Weights of a small rotation predictor.
Model: 2.45M parameters, 40-pixel images, arch resnet_bottleneck, activation relu, depths [6, 6, 6].
Rows from block 5 of a small rotation predictor, named by matrix and row number. Rows with one number belong to one channel. Each number is 128 + 24 x the weight over its row's rms, rounded and kept within 0 to 255. All counts start at 0. Numbers have three digits each.
Before each channel's rows are labels from the 100 images, of 14848, where the channel reaches its highest value: "strongest on" is what is common among them; "colour at peak" is the nearest of a few named colours to the mean colour under the peak. Only what is clearly more common there than usual is listed. The data: rendered solids tumbling over patterned floors. In brackets: how many of the 100, against the usual share in percent.
# convs1: 3x3 conv (model.blocks.5.convs.1.weight, 32x32x3x3, each kernel summed), inputs 0-31
# convs2: expand pointwise conv (model.blocks.5.convs.2.weight, 128x32x1x1, transposed), outputs 0-127

strongest on: black object (62 vs 19.3); chain link (26 vs 9.6)
colour at peak: black (46 vs 3)
convs1.31:120154160088150134154157114148129118116122122139147141126109108109158188161090104100114103098116
convs2.31:135111145128109177121164112145127137103076095149172120175139139150156121178094150139129097106077124137167105113069109119092134148117127160098120164125137150136174107132137103120070120141183143124126133158083133141099129183111141134144105153105103176146109111157101129127116109160109154119117123124156117102159127135127129122138147113123130135106144152115179154131119117124152133135107

strongest on: black object (49 vs 19.3)
colour at peak: white (45 vs 2.7); pink (32 vs 10.5)
convs1.16:109134128120107125100096116083137152131130150131094112100166152166111153175090136141132159110150
convs2.16:136113103138115158131157149117117112098120158120117119076138134145140105155148104096147166164097094129129142138147078146142141134131118144130148088170153116156129149068125158108137122125143141093126119093150090134100109099143119156069098082116124114114166162086119119189135135144100154096079144117098137099111126175132122116152145136149117126129096146120105141124087123132109137132169

strongest on: red object (39 vs 18.7)
colour at peak: brown (48 vs 21.8)
convs1.27:155103092129091100143098107110128145146161122160135126106122168150172100147078131144115135145120
convs2.27:116142148135113127155126099150132142119213180139114094162181128108107139079164154089135113111114091144107144120133131128116147131109110124125134083141107090116123115111114190164150126182134128159117131143133140177110176121143083118136140076106149160120130135137131112114116121135117130126137155121130122126109087123148149113103175153134121105127142126105119107132112171139120126135066

strongest on: red object (53 vs 18.7)
colour at peak: red (26 vs 0.2)
convs1.13:136166183110112134157124173112131154133127103099107118081131118128150120140093097145145102154109
convs2.13:142114142088184098087130124138113091128150120102136162128146138117129153097093115131127148140107134096162138150158139120122102093104075106153133127129144130142112131124085125111098162123180145154120131119134135090131173134123103102128099158136124109121149081107105145095151149124112120100147091111089111114132115072109140149123115108101130113085088120136130169160200105092119143140123

strongest on: black object (74 vs 19.3); its colour: black (34 vs 8.8)
colour at peak: black (35 vs 3)
convs1.12:144135114075096117131117168117110128101139139164172122155111112130150175150083131142122102115129
convs2.12:151165155103116134165124073186113144148112148162093134127144155084115138161105099152142095121129126125149131113106105101133151133124121104119105093130144112098140140134148128160122118163069131144186108106149167159146137124124098163119144153144134128143124113112107117084121140133190176161110130096117114108130115092189120127133140121131163160111115140128130111169130124153128111170106

strongest on: black object (63 vs 19.3); its colour: black (32 vs 8.8)
colour at peak: black (48 vs 3)
convs1.18:104186172134127135148135151125132140113112104147165112140132104115117181103107111127103123108082
convs2.18:134115070110121122142105152090118161098131130153144156121140143133116078112112108140113120115114155161157110108156113152149135149105165122152113081158162156134151094116113120126092135115082116137132153136109110085145125164132144138178163203109162111111181119112104116107144131136139122135091128128125126146119129107127084157108182145088134107154133126130146131145107100105140081126163

strongest on: red object (70 vs 18.7)
colour at peak: pink (31 vs 10.5)
convs1.2:129105160152123157098102102115146151157150182106105107169105157132100106115121148119103138135103
convs2.2:117146128170109114109138126118157140113134144136103127124141127119151082129106112109088120145148127107114121160131122128123102098101132106138154159155099113146092127163142099077126058143111117172132158090139134097119116136136071132120167096117129110129127124141127151136092177139087114113117102143079151116082169122094146082114096104140101152141146123145172179113130113143090124106110

strongest on: white object (60 vs 19.1); its colour: white (36 vs 8.8); dodecahedron (28 vs 9.4)
colour at peak: white (41 vs 2.7); pink (35 vs 10.5)
convs1.26:168123060098124104115111110119136166107138147152122120146136139138141152116143129145108075141164
convs2.26:135125094121119082139129095144119134144153137123151120147148197120140137143124129137140119131166127130144124105144172114138138136110173123148195153108142103059108125178126142119135125066131081140148132136138169095140138129104180144122136114104180140117141096108182091118126149104177124122103130133137126115146120142144128115127118156125119110077133191123124114096105137124116146132136

strongest on: red object (51 vs 18.7)
colour at peak: red (25 vs 0.2)
convs1.14:151106119119148065150160125148138086119109140148109164121124100132100108143160117127116122178149
convs2.14:141144127207140112122075140135110135082126119151153129149091120121173130091128147133135144103153137132104110131152152137144115128123107122108113142106153114105133116131080111118087144133147130107075096110113096157091065151114150122125130121151181130139087108142114120084163126125144150146150128147174147121134091135098123089167132155093129135139099116099098135094139149121122132164159

strongest on: black object (71 vs 19.3); its colour: black (32 vs 8.8)
colour at peak: black (75 vs 3)
convs1.7:136115151102161105148147143113124112091135141155153146119086101104114173174132085110119113133153
convs2.7:149127116125058150134185159088122142119083105132155148132131134104105120128109165119107136085133111101149096120093135050075148162144122133089156121091100123111174109128178121126096119127146109125128130147133145154111120075093128133135115099132141155109110116140130096145136118137111153136142138131134143099132079137123118122144130127133143133142144160060159144137149141105150163139131

strongest on: red object (53 vs 18.7)
colour at peak: red (30 vs 0.2)
convs1.11:152177153079167117134141089160128119103118118113123157127089110124126152134154099112118099149150
convs2.11:081128092149082123103105135105164153120140135139147122136102122172176138098097101113124173075127147114134126112110139135104126146126164123148130115159162151118148174140126095126162147107119145132096068139064103099122129151149161125105123140159152126123096157130122126123106130124118156142118127144172155175127098132110127110092134178115119118155148070125137117143138125166142145146158

strongest on: red object (65 vs 18.7)
colour at peak: red (32 vs 0.2)
convs1.22:173141153101131113141144138154073133100113114146110156126086117101155121116171112121120100149156
convs2.22:151156132150170120124084122105126152126146082128112129135110120166109131128103143115161094114179111179129142092110104119187099133173131091067115127107127094110130110122136110128149150092121093138120099148114100132112060105088107097126121133097158135153139146154136098134133115069110141114134095151105139180148099097124160154137144157132115141103135109121119157124120146132122108121129

strongest on: red object (44 vs 18.7)
colour at peak: black (26 vs 3)
convs1.8:166134120070129094128131110164121151095103124147133149156141106127140118092160116110146094150163
convs2.8:156163142137125100147092080131159118113123127129134135120139126129130131129164136169163084115132150167110116135120157135151159142157099106116115106113125123164133165112075173097156125096083139128117131162121126150103085152112130156087141133148135137150143194155170128126157147137120147145154118120172125144152129132116128104124105132127132123137138080166086119130092170057117100137125

strongest on: white object (44 vs 19.1); its colour: white (32 vs 8.8)
colour at peak: white (52 vs 2.7)
convs1.19:106150094095176129139136141139145164112124146169125109150131097101117146114103150148099078123148
convs2.19:151103136129138148136134129113102152139125137100128138106127120112093150136144092130150080133100149120126134105107123119111145109130144151182119140129126147115108142124138128089150135138131156101137126128109156144163141116195147078146102155196107147163097129120126152117073090134121128149099110069126133120165144124108099124174109135142176098150148102169160094075123091138138100149131

strongest on: black object (40 vs 19.3)
colour at peak: brown (63 vs 21.8)
convs1.23:154128110124102168121112155143140123113142082163138132179140122135134129057121144130122134113091
convs2.23:112153107100152154165124151080155104121117111124154125091108131115107144123173118155099156148127143094123117164097114112153135063120116109125135118160126196131089176127126133141138101150151101111119136089112122158107134077120127125106110138151101136154162130146070119120110121136140088132130163126122159109141128130158115146147128091134070168108146111119119109077104125113137113095155

strongest on: black object (44 vs 19.3)
colour at peak: white (40 vs 2.7)
convs1.17:122110093140102146086101111116151148145169159130119101152122139151122115194097120118123129107154
convs2.17:131134136126131120141149147136118158109098152111085121064159118163112140137131168098139173169156098085082150133152114114160097129168147152126099143125125130140184099112106130108102143138141113140118141122179132116109131121120126113109136133129109103139113136082154135149133107108128124086203173110113171124099130122118143136168133088175126087128092133127128121169162130124133108137137

strongest on: black object (61 vs 19.3); its colour: black (40 vs 8.8)
colour at peak: black (47 vs 3)
convs1.9:126134127082122153128092131105118155120124153191159143168149086117120141128131115117120077124133
convs2.9:134141102114178142137145117125099107143119121095153153169142148106078109133134107165137121192117171110174140118123113154147156130151096163122162081134106161110138134055141166165152116146124122126132159124158132146122109109126140141129175122110115159137175141136134114124162072117153119167128112139126164089146152165175111111138118109124131145132138150147123146155124137095140116153128

strongest on: red object (66 vs 18.7)
colour at peak: red (25 vs 0.2)
convs1.28:117121171108172126184150114157152111122129111107091127103108121137085131119142122099138126173118
convs2.28:150110111151178128104131122106142134092123129068096146150126125137148120139133123100134130123129146105104158153147103097075124120129079143148086118137074130150131120090159157131113125125112054128113147090127134126117159112133104117095109128119096098136119120162111065123145162185107107157134078163150092159097130088125118134126098115115149130152104135136115108152153125122110142141128